A small contrastive audio-text model, trained from scratch: encoder arch mobilenet_v2, trained on single English nouns, adjectives and verbs, spoken by a formant synthesiser in many voices.
Rows from block 13 of the audio encoder, named by matrix and row number. Each number is 500 + 50 x the weight over its row's rms, rounded and kept within 0 to 999. All counts start at 0. Numbers have three digits each. After the name is the row's rms in percent of the matrix's.
# convs0: expand pointwise conv (encoder.blocks.13.convs.0.weight, 992x248x1), inputs 83-165
convs0.90 102:538486617554514384474510470472499535534438419537524582552536482467539463476466410456594523478458407474519493522533472582484537539494447475540532459476443498492599493488485468443443466516487569520509379501509563415522474461554547401542472534472559484
convs0.91 097:538548471550415654520483461560440492476526469437506428489520456464515506622515493465472441402447393482467500486581440498542392424485506580473521488445481493516553488567501474564562538614529363457483476507407509493457429497386512569551430540420575472
convs0.92 114:578522485383398527553580539532485534570430521474484592463509537531423382494446547437459494453524612444535559442469413451462481521572514536469472538602466511491513536434575507564539551479488562414472453401494406506562475513521535569484566540530553479
convs0.93 102:400587497403523523442408526460475500518504557594538437541500529521511468615543487515556524567457565383537498558531496490560449519565517590529499503490451486473520509523472456470583528547491450365491549489535536485555616552410471453513424536487500474
convs0.94 088:514467451451505452382445548465339470409573536435558491520501527484457562499497538400454614562510482524544486532441548463488556441536500430507432545344570500494466513487563432554552480471544568503586522420475500457541538485478570507474577503498501437
convs0.95 110:568466502458531527606573411553493523506467448428525513529476506455511446497482479507556461453484436478569491511513476392551492446452425595510435521447546505430533525456491472602409459525504495479538543457514437500433444461494443449493453492595566596
convs0.96 098:552514542404489526488476526510540545519445499465418485464495467468447436548376615536553523501490469437527437479543481516470350488544523449511473530474467537511548570505502471468579510482459480548519469562533630431548498469524553567444503579448570485
convs0.97 103:478567405431474613492489493383507500473578425504409538521571473550457473614539546400474452494527442488463456423569458477497566554544526451560512540479437490505486499413410555481572497520485490529473509462541485565469479433551422546557507548512553516
convs0.98 088:582600455512586414397442423620552579518537486519511526510601652481496511460450453525568498509466389561527414368430469526526441517511542494433374492452534501434536539493510537473502516511406565484460521427499575534510503458488525526491514532517518542
convs0.99 116:493473535523548509424535535467463428558552546530511571498506565505536480560509509531589424477465513496523453555553389450478550429487503493506406506415510498484504567480527584464521500521487458485496540520463469420541480482437473455486601516549549451
convs0.100 098:433449450388479523509414506495551509507490562436601491544516517453503440462490555510559493459490575481429479451485490460544490437520493486388447520501466474434465528454561477559416570445475550445458572464585461389495479556423519547477504456489531503
convs0.101 093:548425485502565511504523563478544519566499512434507539390532484500485484492582576462505399545502457512519486444488494533603512401514497545432487451466483572417508438478503515496466483502491489479472450581527545573528417460525551448560440544449430502
convs0.102 113:540482518515435521549557507510591555541542500436469395542534462429532543568476450553558562509513467477502490510461543484476469532525514539442489553521408448574548428578457471416454527475475597494487570503394346526513426542496507592534520570486510480
convs0.103 093:540518525509563656581501467478527518568512523546451478542495541421499521475501502457594487498495481459578497539477525491474561492514465466488568539494465438577523455541490546436482555440543415455489482471479529501532571442517453499380516508497509456
convs0.104 106:470528432511574531511531449440513552451431504570552480469474518625526539448467553604372529560474551620439474486512466512635566572400562544504512540478592482497485420510479609513452481576554552586518542523524553563551522493484530605537506600476503431
convs0.105 095:492513585478461516448502463417495449532420453503413551520391511521452550526535566485572455530498444530565551573561541534461509508520466526541603431498424440544545481521544510490524504508558400515449515601533471502534496430468423485474501447537472455
convs0.106 109:530510467538402429501447500529417429528495455462524563493627478620518448530476532435491485592369525491484530545556475463590486470450515505456483505430428503385424495502494497572513506489573496553532517448431451645521491446544551483576432508486432528
convs0.107 108:509503568562459496518449519469475522488496459396464516584420561593547578497451499537512552512522492575527485482556542508542469468427605528351487417432482452481512531467494485563456413523521492425489547453434527508446521520490459558531495455466572552
convs0.108 094:505501500463503452424524517433476537477458519422542453481586447492545477497559555475434527427495471450386590553422497485511581503489516448549388439526467437478551543491449603494477634494498461492539482500548538415487404533478527469500477421523521533
convs0.109 095:560351497516505491389517576557511525532556598403443550548484530595494467487439547491533504494531386475532467538608603428463511564511386575448502489471520528485501577421491476469488467478607472546492436529545497472556532571590558520436531508493458525
convs0.110 076:457588505527513456502462546428523454512541522545454557464422508543604483477533484489574547547453523439541565444567465557464454437525474475476460483537557546496413417527562448569506452504462523545395519461497436465507451425533527524505547523416485491
convs0.111 088:543475455559475574533584468451482559451580510560500482503404541586500446395501435534518551554596573511520476538455498466608432513473565507597454566495528597527477537477557499528552475485493547528564492472481487474516429563511497450534579538534498380
convs0.112 096:480420463482552474447465483522534630416503505477450526411469466466500486537537459544475563463500473444509484516417434531445475510490524575543449571458466459466373506497507566579453498564411473465522487460488530538522502512436469470593476516508491514
convs0.113 114:483534474496538458442493508539399578374433493495510511518485472466542469589466509497475472487388512455475523521521430570429504439411486490555562413416497548568636466436561553518458546530480565501437632553611445536485434446496495462565450481497546473
convs0.114 087:497518515438475481512562476426574455473559581519449595483502567425491533508480493514531558567526498434495607489513527490528438537468584521518576512546425498534414465506546457564542451583496484571470506657464541470632490568465475491445519537491492481
convs0.115 096:503423525547525452550442533529494476463451489471406503545454524618523472466494501492417582423482488514514451408459540552517452450547571618447514489480505500485547569485449561528458517547626448436522480483476480444461561542390478444509564536538527534
convs0.116 094:489494525595557524560509484531459490487493512581520516574355502575604481492503476449474487467395535497497525586549552516600486402442544575523624570521450532528540600442499464479589524452557484455530465580509551437498557463561495374509554444436489440
convs0.117 100:604536438486635471436456493502567477460436471516530522545449485444520504563508554521475437393475535426461476432446469538473521530541496605485513502565501648526563478550497575482505534507452448480527538471519638471541519530536501492544519402551423471
convs0.118 098:504577478534616541529511465449528509427508421421462533441536532519477500447567504604478490448564441455490574543437512523503390582511432548455465517528495583618402505492478463548588412521503417574443506434481485575390535509477500416523504542519530376
convs0.119 084:599491488469473463383479420386556470520537547493537571575526393450543430476498400530501555546509403475387434503386530526453506535528534488483540538585469597546526614528507447454546464524459513512570547469542530461592511480507386398618457478478546569
convs0.120 097:510545484408445520517390529460437484492547538593466509425424430526563577522410512398488496453525457480529585491586596499467476542417519494475406446488536548514538552557468493491545525476508435525582420480518579516467586610435511459457493491561511434
convs0.121 093:563558545480482462556443520530524473399604523528490571457438544460452525478473477562521450427545552542496485473635417494509412649583532551456492528542470573518452512537570506450581565538522517427493548519494515512536503523514498481466480498520502504
convs0.122 094:508570372519599491485539502501472479565503446526577466540404487476455447497524497456529422467425539572439512592488533489491552492508466564477478559515573428429563495500407523469471442474545484522536451516498372444454502441483480488446561496451490536
convs0.123 109:547514663501519463510564503535537442525476483529530567530455479618562450552506473492361560530434434540414602517525555506554505408473557495483474509490454440466469464615418440429522503522524588509447541535556570516546477525511564478577468500456567496
convs0.124 105:558549503598494533474496483420494522410529544562458531447490509637502441473464483524511588510543516525445457511575533450458404470510494458528525493532444592536514488496448528473493509500578494428471555628461414478470572520449552507468589488457538505
convs0.125 104:578483522534468479490529489468459519436476544474543557517433514474405506418560489514540538467525568490508520527411524519496592496519529496466527526454452540477436434517549506447545521583441555618478539505522359469508414463455491498430521577473577496
convs0.126 111:529437532503470469512446525458600418438487461472497520442585467606520412479496485465478582515451362547453448502467606469508446558453410385410483502470373494484436555458526509520564500502513441544462415559497509465512534533459475396408510457482496490
convs0.127 099:455445449421614413504566488471477504518521517431515485527584454469414538500473540514416443468498516573533538427370472517525488521498457480503422527479526525516494497461546473513457461568445499536456540500526548535459559554450461410360537550518466562
convs0.128 084:466444494534552477562513516465486558570475505430537568461498526478546475629507497454488484522523548511550573492628494493391484515533463481561465583509499489552549471535524470455511497501453542415463512543515528450460560542450550529505490408531475458
convs0.129 086:480532565550548476486405509495484500462478549470469519552469488449507414472491461501435403483441537511441505466460547501495365405528525476534447578453528486535553573412467435535542495613388458442450525549480556475459556520566472470437478576458419397
convs0.130 101:443510465412372553441431488432590534484519506388440494457459578514482514454413481471493545468464507566534479491561449560462490523522565445473463474470606502490521568519519546454532502556540572527493488430525528432528475519497535531422535510408520489
convs0.131 084:595586483554500517516496563434411520596477581512450529466512555501384507422512470500515485602489471481572553459497473348544495567419494512495455435542462503601502554497589514513472508527566514482490436503538543474519485515545489455492518485578440550
convs0.132 095:549528483493564487579465528454495428494492498493479458528470491510431429462457550480541465486459416504376504568612463617517465533524517437483544447545468455550603549523472471528572541549497505484426519500592460575550521479589497470509457484535495507
convs0.133 122:475363500478446471503541482533547478539472465456403532534414552530533402511512455477492540557484515501459486479502493534469434450461507467476449468602507424570532522443452421404490544521560520466523457453530538502535509501478574520549428499480498525
convs0.134 114:504528504485543445514441495409460501544457521484440555630490496538473488467457603395429563544449515586533500495471549547573453521551581445480454433469586404466535435481508566517423513493467486534472526561503575563508465577480445512450564542448471442
convs0.135 103:492474415415574467510518572540482417482582465517466425581405531528511500484375513503477473530513510548636456579561485568530495529492544422414503481495521587485419542570509556528462462484347533520423533534457585510467533484507420506545417557515477449
convs0.136 100:441573423460505540464513501488466596588510519524477469530515449553536634512513575477508461532393538538456526634534482428488526525522429530501424463508414481396514503488473493507419448451439557466465475456417555527481549506497461509474424501436470475
convs0.137 109:540529483497561479568504527587543369518492550495495461541481561438511474493517516599573465559582506588426525433553515492503449567497508502525439438521555576531475490488489417569661456524509502617574462507528473480517531530499475577507467576502439515
convs0.138 109:460561460533421470403544449506422481569491534442505460425540477526473462513526465472568543607493534562422499497450465486386481457498496486513422414540506519562537431475485484520455530553615469527488423367487617528536566516475534478465517464471500515
convs0.139 097:572535454536483607474428547490485514536449565426442492493450469441489382457484494480500452486458457499418562512528455554470528465528562406527511472431498564512539510581474465470368492506508571438475525488542501539559480394469596472436437547451514573
convs0.140 108:466501519611552430576500556414595530519469492443453562524444518567501541491495566505541478569520529485599400595500508450467456529452488477428560427533404515515487464570499473538495489388425519535502475513545561451411485495403422494451465578439493510
convs0.141 111:534573466504507536592430519551452456528560456453414536587453579563504428490443547502550484484414441490348453577469481552581503447388488446513468452494447539492515542464457496559571502611521510524466506604450497543545546513433534646473515581402485523
convs0.142 108:466591480491483403484488531469462556610484441428453568497523434516398435520499503477410497503581462483503544436479582450540491403454536490526549523453483598459584527472515534408474478477392451546499471518530500436515463513411516455555507494477422474
convs0.143 080:522375518558440450493547479496469452567528593377503474468541427513479424579460476526482496434470532500500496458489438488517485542508451460561425490462480566531543433467499515496448468551468526552512602507484539491432463538527481531484575487516471498
convs0.144 080:471500506467597509455418465447420478417543527375539464425483524605512485511625461503537543449509499538479495497461472486468446591456464465479445532459449498386534526563505536438475480492530476590503534429530470636507516538559454438482495553376457400
convs0.145 101:413536463580444440407486489559480545494429543436480445446545508531537525507429491500530472554450449473553483441426438491460508455492519514591538437497510440558439497483555495491538575475522586571552459581498581573616506537542498429541481526490491577
convs0.146 091:453460507574494496538461519433585497565526492487488494424523499412515549501579561513536552464578514549470541479458498529415513431393513449511551501494434486489483557442488469536442506468512416521496448550433578540508570543591537505539392561506551547
convs0.147 104:442473486510566517530564385489487493508584483439400462461537474555477448559522489468448531564542465565488528554519430447545491533529462396476452473523430592494491526508436535390522610455531517643446528512444513390514480504425475514548515551512491441
convs0.148 110:587549509497500466482568519492453508516447515541443528575484422448482463389486506545519508504585465493560605452454486473496417516556577442469516477429394569434440609494450418453488431548485511485507536460501560514520549441428573490492535483535477543
convs0.149 089:437415452531591497422485532479560635421489440521576539500493574563544420583527547511546560519493555508527495497483470547561484452434492466517470494493462530516392474531423513430554370536560440513540443445385525520474473567452521508528463400431494552
convs0.150 102:520426599516524507515575500493430553516596582495557484455540446421546444496522496441518482419521485481485592533431537535417550464522519411503610500448473545520538563459535548443450441431529559611445545512493487533510496493416508548600495600545427523
convs0.151 104:477508527542535526487522462528534484473475433431442488485543497597566528553480580577512601603440513521517495471447523481442648591522442418504425563486486493479467561512543455483538461535563541509498463508528499507408440468518528495592452377512463572
convs0.152 107:477522603531469462523425456575424573490449527415456420650425498484470529517502490505588490559560501496532500554477410477532511579520473506443539448498502513426460545620539462596476477548571476472402428542439509458440550375466560524521608416418496530
convs0.153 088:506578533554554528503514476499530550539591413529519515646603498528414447446544510461443559549490385495522534531513504457407532521417470424480526476416493508503474666510416595441575486553595497400487490557556501502567494502468538451540546512529481556
convs0.154 104:612608452462468529511560449434459509564438515523473463493500382475365460465507533425549525540525568521568507516448438628599507499503476429381513477507415543455428580536529437489478531517592558539481436495473528477530526519567482498498546664475438442
convs0.155 117:546532431502454513446480509422504463458479495474475499564474539483427373508452453655536580561514485557578501431410470499513452495495418547507525491584476560527413505473511456511459657497544498565520472450609515552470510528537553501449495558514511433
convs0.156 081:473438562432577539574480444582523448472513519569553430507556409521497501467494554595524446511563532471430505496546424558462400512468512436483571486437538444464499490493482455438500469348407506545540488442583546534448423541484469438550493445500487525
convs0.157 098:486439533541555445444425543364512548440442509507507574623483473546496575478480399504473578516478480492490449559513418577486521456408521494480562479430519517441437576578465574600362483526492528471502493490451450499457522491411525520452507510517439456
convs0.158 118:516443632439493495537578430491459589477404520411470432502602485460508491459500522438529481486516523592452479444548509531473510543573428504492489546539458461440515425508499505592526470574512554519423525455397507433460588472461472488457508462495469520
convs0.159 104:388475490461533593495533378463536535553449503440555465389534571496506505494526542556443501501531519521473458536491543465486506473534622489500509471399554431440536595465537468538494544488490517497485478490496477479502586553481422509470396487552344431
convs0.160 088:528601483487443501555370430579521532526496514493445572409437516450431549508533517536501541461428451424603538451612481500573508588568459500503510434437442479478492520467552569397524496496544479567586460474547570596537426448514481513438495516561468540
convs0.161 113:475500598480499585500476539475480454549433451489551480472529487416462529523480409503453527463550551516481512533511526429403488571527502456482460486437466449472505570499493435535477527518532544452414443515512510561596504537621480515552505467446568489
convs0.162 092:479507534585484491552470610442437487578539583515542461506605429499469438485418553484468487504521612502479489537501588502533485555573522522499504519416487503526519527468530408431562396511562493506454524473496580577439478512522512558473486552491507441
convs0.163 113:460438492458444524453500496568443484489504512477532489421486390538526506531506534536506574539443526503478521470495487510508429448473497452596428493461522454429439486559632515541522553423580449500428530466515560498535484492426477460488445403474501494